A small spectrogram autoencoder, trained from scratch: encoder arch resnet, trained on synthesised imitations of 52 everyday sounds, one a clip.
Rows from block 1 of the decoder, named by matrix and row number. Rows with one number belong to one attention dimension. Each number is 50 + 10 x the weight over the matrix's rms, rounded and kept within 0 to 99. All counts start at 0.
# v: attention value (decoder.mid.1.attn.v.weight, 128x128), inputs 0-63
# proj: attention output (decoder.mid.1.attn.proj.weight, 128x128, transposed), outputs 0-63
v.36:62 48 36 33 41 50 48 50 50 30 47 55 74 50 45 37 49 44 64 50 57 37 62 43 50 50 58 46 41 65 55 53 63 57 56 66 49 59 46 45 53 58 48 33 36 57 47 40 76 39 51 51 60 59 43 54 36 46 63 54 47 61 52 45
v.37:39 69 33 40 63 32 84 39 56 62 38 66 41 48 50 31 32 50 28 49 61 40 47 38 63 38 64 34 64 69 39 46 18 58 39 44 69 47 37 54 59 47 56 24 42 41 62 33 60 50 27 44 28 62 47 60 44 56 51 60 56 54 75 52
v.38:73 58 60 48 52 44 50 41 36 36 59 41 49 59 57 52 50 40 71 72 61 47 52 54 34 47 46 55 48 49 45 51 53 40 52 62 50 37 45 63 54 50 53 50 50 55 45 55 49 52 77 44 50 69 44 43 37 42 53 65 23 51 34 42
v.39:38 56 61 37 40 55 38 40 39 47 47 55 49 50 66 52 50 39 35 61 48 59 54 49 49 54 62 51 70 60 35 51 44 59 40 55 74 41 68 60 48 61 45 62 44 43 59 31 31 69 32 44 50 53 64 29 33 55 39 49 49 61 46 73
v.40:27 34 71 64 51 52 46 60 41 62 51 68 46 27 49 26 49 54 45 41 44 58 53 53 47 56 70 54 55 48 34 40 52 67 41 33 44 54 41 57 45 54 31 49 42 36 54 41 50 60 51 46 52 46 56 52 67 42 47 32 51 59 65 59
v.41:28 33 53 58 52 57 50 47 37 49 57 50 43 25 70 44 59 62 40 54 49 47 54 51 59 51 55 62 52 51 44 43 58 52 42 37 24 48 36 45 49 55 45 67 41 42 40 42 50 61 39 53 52 47 52 37 41 49 54 21 36 65 39 64
v.42:48 40 72 48 46 60 26 47 54 61 60 64 50 50 24 55 52 58 30 50 69 58 41 52 47 67 52 48 66 71 63 25 27 64 42 37 46 50 26 42 43 56 64 64 56 65 48 48 60 72 42 56 53 59 51 54 56 54 62 55 59 43 50 46
v.43:34 56 27 46 38 56 38 57 42 59 43 41 52 32 70 70 69 53 63 38 39 40 53 83 49 64 46 71 32 50 56 54 67 34 42 49 37 65 45 34 60 42 56 36 26 45 63 52 74 21 52 52 45 57 46 43 53 59 41 35 56 66 30 49
v.44:35 66 42 47 53 30 65 56 39 62 40 51 53 35 67 20 42 51 49 48 47 48 49 41 55 39 51 57 64 55 27 53 66 58 26 44 60 53 54 54 38 46 37 49 22 40 51 37 44 69 42 34 43 55 50 48 47 53 67 29 71 65 55 75
v.45:52 39 61 47 35 80 09 51 46 38 50 35 66 60 51 80 63 48 53 53 49 38 66 73 57 45 20 62 36 28 79 35 35 35 32 38 45 33 69 45 50 65 49 67 62 75 33 87 84 57 71 58 79 38 45 60 66 40 43 72 73 51 28 39
v.46:53 55 56 48 58 32 46 50 68 55 54 40 58 66 47 47 38 45 42 56 51 53 29 36 46 37 45 47 52 49 50 45 40 61 36 44 57 49 55 54 50 39 52 49 64 61 44 62 29 66 60 58 67 30 63 43 55 39 42 57 66 42 57 42
v.47:73 52 46 34 45 51 50 46 30 25 51 48 56 76 52 65 45 43 52 52 57 48 62 51 33 60 54 39 47 49 53 65 47 49 55 87 49 36 48 32 43 68 63 37 77 84 54 44 51 34 74 55 63 46 42 48 42 55 59 60 35 44 39 47
v.48:73 47 62 41 38 41 45 45 61 45 58 54 63 82 43 61 57 40 32 61 59 50 59 57 44 45 50 46 51 51 64 35 30 37 70 63 53 47 54 48 44 48 44 52 58 53 53 64 31 65 41 46 58 42 45 58 51 41 46 57 28 27 58 37
v.49:26 59 69 51 60 29 40 48 50 38 49 53 50 58 59 22 49 52 42 52 78 53 27 47 52 59 63 67 68 46 38 43 39 73 46 52 65 43 44 61 55 56 47 48 57 37 57 46 39 57 51 68 50 53 51 38 43 44 48 57 48 49 57 46
v.50:50 55 45 45 58 36 71 48 71 32 38 48 52 54 54 31 47 31 43 57 51 49 36 32 74 44 43 50 70 42 38 49 53 54 30 57 77 47 62 45 53 49 35 44 49 42 42 55 42 53 55 34 40 45 55 44 48 45 44 71 50 36 58 57
v.51:59 43 26 42 38 64 49 46 47 51 20 55 39 46 68 65 58 49 40 48 47 44 52 68 53 36 31 44 45 51 58 44 50 26 44 55 54 37 73 25 42 67 54 50 43 53 52 54 71 35 31 57 42 44 28 41 67 51 36 23 49 62 27 54
v.52:01 49 47 59 49 09 88 43 67 37 28 60 44 37 56 19 53 67 43 60 54 72 32 37 70 50 62 45 78 38 21 38 56 65 34 40 84 44 52 49 63 36 33 30 17 25 50 26 46 63 03 24 12 68 68 41 32 49 43 49 55 51 72 52
v.53:18 57 38 64 63 60 59 59 51 53 44 56 33 17 40 53 48 73 57 38 37 44 39 62 44 88 76 46 26 47 59 63 69 51 68 40 34 52 50 48 45 50 53 39 48 43 70 46 56 42 33 63 17 76 42 47 48 71 50 34 53 60 44 53
v.54:43 48 60 44 39 46 50 51 62 61 35 50 37 49 46 54 53 47 52 39 30 59 50 43 47 50 43 46 42 48 28 43 59 34 37 43 47 53 50 55 40 50 50 53 49 59 45 54 50 66 61 47 63 57 58 47 49 50 32 46 59 54 53 66
v.55:56 60 48 53 44 45 48 38 47 51 48 47 58 44 53 44 57 54 47 46 51 56 68 58 63 42 53 53 43 50 53 54 50 48 42 54 52 59 65 52 34 48 50 44 49 54 45 56 33 43 38 63 54 48 32 62 61 40 60 45 48 56 50 60
v.56:64 48 55 46 49 55 42 44 51 47 58 50 45 20 43 52 57 38 41 36 34 58 50 45 45 47 58 47 52 55 41 58 37 53 52 48 38 40 59 59 35 50 52 63 50 45 52 44 32 57 49 59 57 57 37 55 61 51 55 40 54 63 51 59
v.57:31 55 51 42 51 60 49 56 43 48 39 48 48 53 70 27 51 55 47 41 60 36 45 57 55 59 51 54 63 55 48 47 46 48 41 48 64 55 53 48 56 63 57 42 52 53 59 48 78 42 41 50 39 46 54 52 54 60 50 55 72 52 43 57
v.58:40 44 53 63 51 47 48 68 63 45 38 50 46 53 42 32 41 52 55 60 32 51 26 56 57 56 40 66 68 49 29 55 59 64 49 51 57 58 40 66 65 26 22 52 51 34 57 46 49 59 56 53 59 30 69 45 40 38 53 60 58 47 38 59
v.59:40 43 61 51 52 72 39 53 58 52 53 48 45 56 40 63 46 49 46 50 40 41 64 52 60 55 44 49 48 48 68 42 37 48 57 60 50 36 58 54 53 56 53 55 67 49 56 55 47 54 55 59 60 50 53 50 60 50 41 50 37 44 43 51
v.60:46 53 44 73 65 50 61 43 33 31 57 54 52 49 50 28 37 55 59 45 49 38 52 37 56 43 58 50 55 65 30 56 75 55 53 51 45 42 41 52 46 41 41 32 34 50 46 36 64 37 62 42 63 60 66 48 14 46 63 62 38 51 45 56
proj.36:49 56 50 51 63 62 66 52 47 53 30 57 50 48 47 59 48 56 46 56 63 64 59 29 54 53 32 47 58 48 50 40 59 40 59 49 36 55 55 64 49 56 66 40 34 36 44 42 45 72 45 49 52 38 58 41 66 52 47 46 42 57 54 61
proj.37:67 33 53 51 48 49 49 60 63 40 81 59 49 46 53 42 70 69 48 41 54 31 52 40 32 52 34 52 57 53 50 70 45 49 66 58 39 50 52 51 45 37 55 66 59 69 52 65 47 38 47 63 49 42 48 72 57 50 42 55 79 44 60 58
proj.38:39 52 37 39 57 40 37 39 37 55 69 74 49 54 44 50 55 53 64 59 56 53 52 34 48 38 45 53 43 37 27 61 34 51 55 54 52 39 60 46 53 58 50 37 40 58 61 65 36 44 44 39 50 53 61 56 75 32 46 53 41 50 66 33
proj.39:39 42 53 40 59 46 52 46 42 55 45 40 53 28 56 36 52 31 52 35 62 51 52 64 40 53 58 51 40 53 56 66 36 63 42 60 55 66 69 51 37 61 65 53 51 68 59 50 42 43 37 34 37 47 52 77 56 44 53 34 61 47 57 47
proj.40:69 54 33 46 37 39 43 50 57 43 50 49 55 44 56 41 37 53 45 44 50 62 40 76 60 53 55 54 47 62 44 44 34 35 55 54 36 39 41 44 48 44 54 53 54 67 21 49 53 50 34 61 47 43 53 65 50 60 56 62 55 50 50 47
proj.41:42 44 48 51 37 58 50 41 46 62 55 52 50 63 61 39 61 53 51 59 48 66 54 67 52 57 48 42 55 55 57 47 31 44 40 51 50 40 60 52 43 42 54 71 59 64 42 37 69 73 50 65 64 46 56 54 51 54 54 53 64 66 52 46
proj.42:47 45 51 76 50 53 57 75 73 46 44 36 53 64 60 44 47 41 40 56 62 45 59 86 34 59 40 51 37 51 45 62 74 46 76 58 57 56 31 73 55 36 61 61 58 45 37 65 50 67 47 71 35 39 68 52 50 52 38 64 45 61 51 50
proj.43:40 38 56 52 52 52 44 63 39 48 58 47 66 62 56 33 57 70 59 48 67 42 56 33 51 17 40 60 46 56 28 18 34 27 51 56 38 45 35 47 46 39 36 43 48 52 37 43 77 25 50 62 53 45 53 62 50 47 54 43 29 38 42 18
proj.44:52 39 43 38 47 44 58 39 53 50 52 53 48 47 32 42 48 53 44 49 54 46 42 34 37 68 66 66 49 73 33 54 26 41 50 69 27 27 59 67 51 50 80 59 53 60 49 48 59 50 45 44 60 29 59 62 58 61 51 41 65 67 44 48
proj.45:29 63 63 68 53 67 58 73 51 49 42 31 39 57 47 56 67 46 52 67 45 46 54 61 50 54 61 28 54 50 44 43 67 50 42 59 63 63 33 47 44 48 60 60 46 47 56 49 46 68 57 32 53 37 49 41 39 45 59 37 36 41 54 42
proj.46:44 53 49 53 57 43 53 62 51 69 47 51 41 50 43 74 44 53 52 61 36 51 45 62 30 53 52 72 65 39 61 74 69 43 63 38 45 32 51 40 56 57 34 45 61 57 60 58 32 36 63 46 48 50 47 50 39 50 47 57 45 63 64 64
proj.47:36 47 60 48 59 48 29 59 58 44 73 57 43 55 51 54 87 69 59 44 53 45 32 27 54 56 42 54 42 31 38 46 56 64 30 50 59 73 49 46 58 56 46 48 41 59 60 57 36 51 44 39 39 69 54 49 55 47 24 53 37 38 54 26
proj.48:47 51 57 50 49 64 57 42 53 58 55 49 55 33 61 40 48 50 48 52 49 48 48 61 47 47 52 44 67 43 59 43 68 55 37 35 70 68 50 52 57 49 42 60 62 61 50 50 32 47 52 52 53 55 40 51 46 57 36 72 38 50 53 51
proj.49:45 45 55 60 59 27 45 44 47 66 51 45 45 47 52 65 50 21 44 55 28 52 56 70 51 48 41 55 43 47 58 76 45 52 51 33 43 45 74 44 47 59 61 37 49 57 61 55 34 55 67 47 43 54 51 50 49 32 32 49 59 51 70 49
proj.50:54 35 64 43 47 51 43 37 53 49 62 40 20 42 40 63 42 46 47 41 50 39 43 22 52 64 55 41 45 51 46 65 51 66 49 40 40 58 50 43 49 59 56 43 49 45 68 52 50 51 64 27 55 48 34 61 50 47 43 36 60 59 67 63
proj.51:45 61 55 48 49 58 43 55 46 36 65 32 43 52 46 36 54 56 50 52 56 43 55 39 44 55 40 27 63 59 47 45 54 66 20 55 43 63 48 64 48 33 40 49 50 71 52 36 64 89 59 31 46 32 44 57 64 50 46 36 75 28 56 53
proj.52:66 31 45 38 36 56 51 25 60 46 53 31 29 52 58 44 34 56 39 56 68 51 59 34 48 62 38 55 52 68 53 74 24 52 51 60 29 50 59 55 43 49 64 54 53 50 54 59 42 47 49 39 58 28 52 60 60 57 53 50 72 62 43 51
proj.53:57 26 60 60 37 37 37 41 52 31 40 51 54 60 54 46 47 69 56 54 51 65 51 66 89 13 42 40 51 44 44 32 27 50 34 48 57 58 37 71 59 46 48 50 22 30 35 47 75 65 59 58 56 55 45 42 52 39 49 49 36 47 38 48
proj.54:63 33 42 40 38 64 51 54 47 38 50 48 38 44 46 57 40 40 30 52 56 61 45 59 40 50 46 48 50 58 72 56 54 47 53 57 53 50 36 35 53 52 71 49 53 39 43 50 55 39 51 51 35 49 50 54 50 37 62 58 55 46 41 48
proj.55:52 47 55 45 63 55 48 52 47 43 52 47 54 55 27 41 63 44 60 27 47 40 41 45 57 50 54 59 64 46 58 39 45 61 52 42 42 37 61 53 45 54 53 49 52 39 49 34 49 48 47 47 57 53 47 55 42 51 52 47 42 35 48 47
proj.56:41 41 45 50 48 43 32 43 43 25 53 29 62 59 22 55 36 54 58 30 34 54 43 42 37 43 47 68 59 54 51 53 28 63 48 36 49 30 56 64 38 41 52 65 59 43 45 41 54 74 54 52 47 47 49 45 55 49 51 37 50 38 41 63
proj.57:52 61 60 68 55 50 66 44 58 51 38 48 50 43 51 60 41 34 38 57 55 56 61 51 46 53 55 48 42 63 48 45 46 48 56 64 43 62 54 49 49 44 54 40 41 51 47 55 53 67 56 43 52 50 54 53 50 51 52 32 60 43 50 42
proj.58:84 69 31 50 32 30 61 36 50 63 26 46 61 40 60 50 14 25 31 65 45 56 52 57 49 48 58 55 42 58 55 56 67 47 91 39 40 48 56 34 48 60 48 37 59 40 54 68 43 30 39 41 37 67 53 51 49 47 56 42 56 61 43 49
proj.59:53 54 58 62 55 61 59 52 32 55 45 40 55 40 73 38 57 39 50 44 49 47 48 59 53 54 68 28 38 47 51 51 62 57 33 42 62 78 60 43 53 50 38 53 53 55 48 32 54 45 44 47 46 62 42 54 39 49 57 51 45 47 45 48
proj.60:52 51 43 31 39 50 49 41 55 49 38 67 54 51 60 57 61 58 32 55 40 53 50 35 55 59 62 52 48 51 46 52 30 55 46 69 59 53 58 51 63 49 55 50 43 55 35 65 58 49 38 48 53 50 54 43 63 74 48 53 73 69 45 55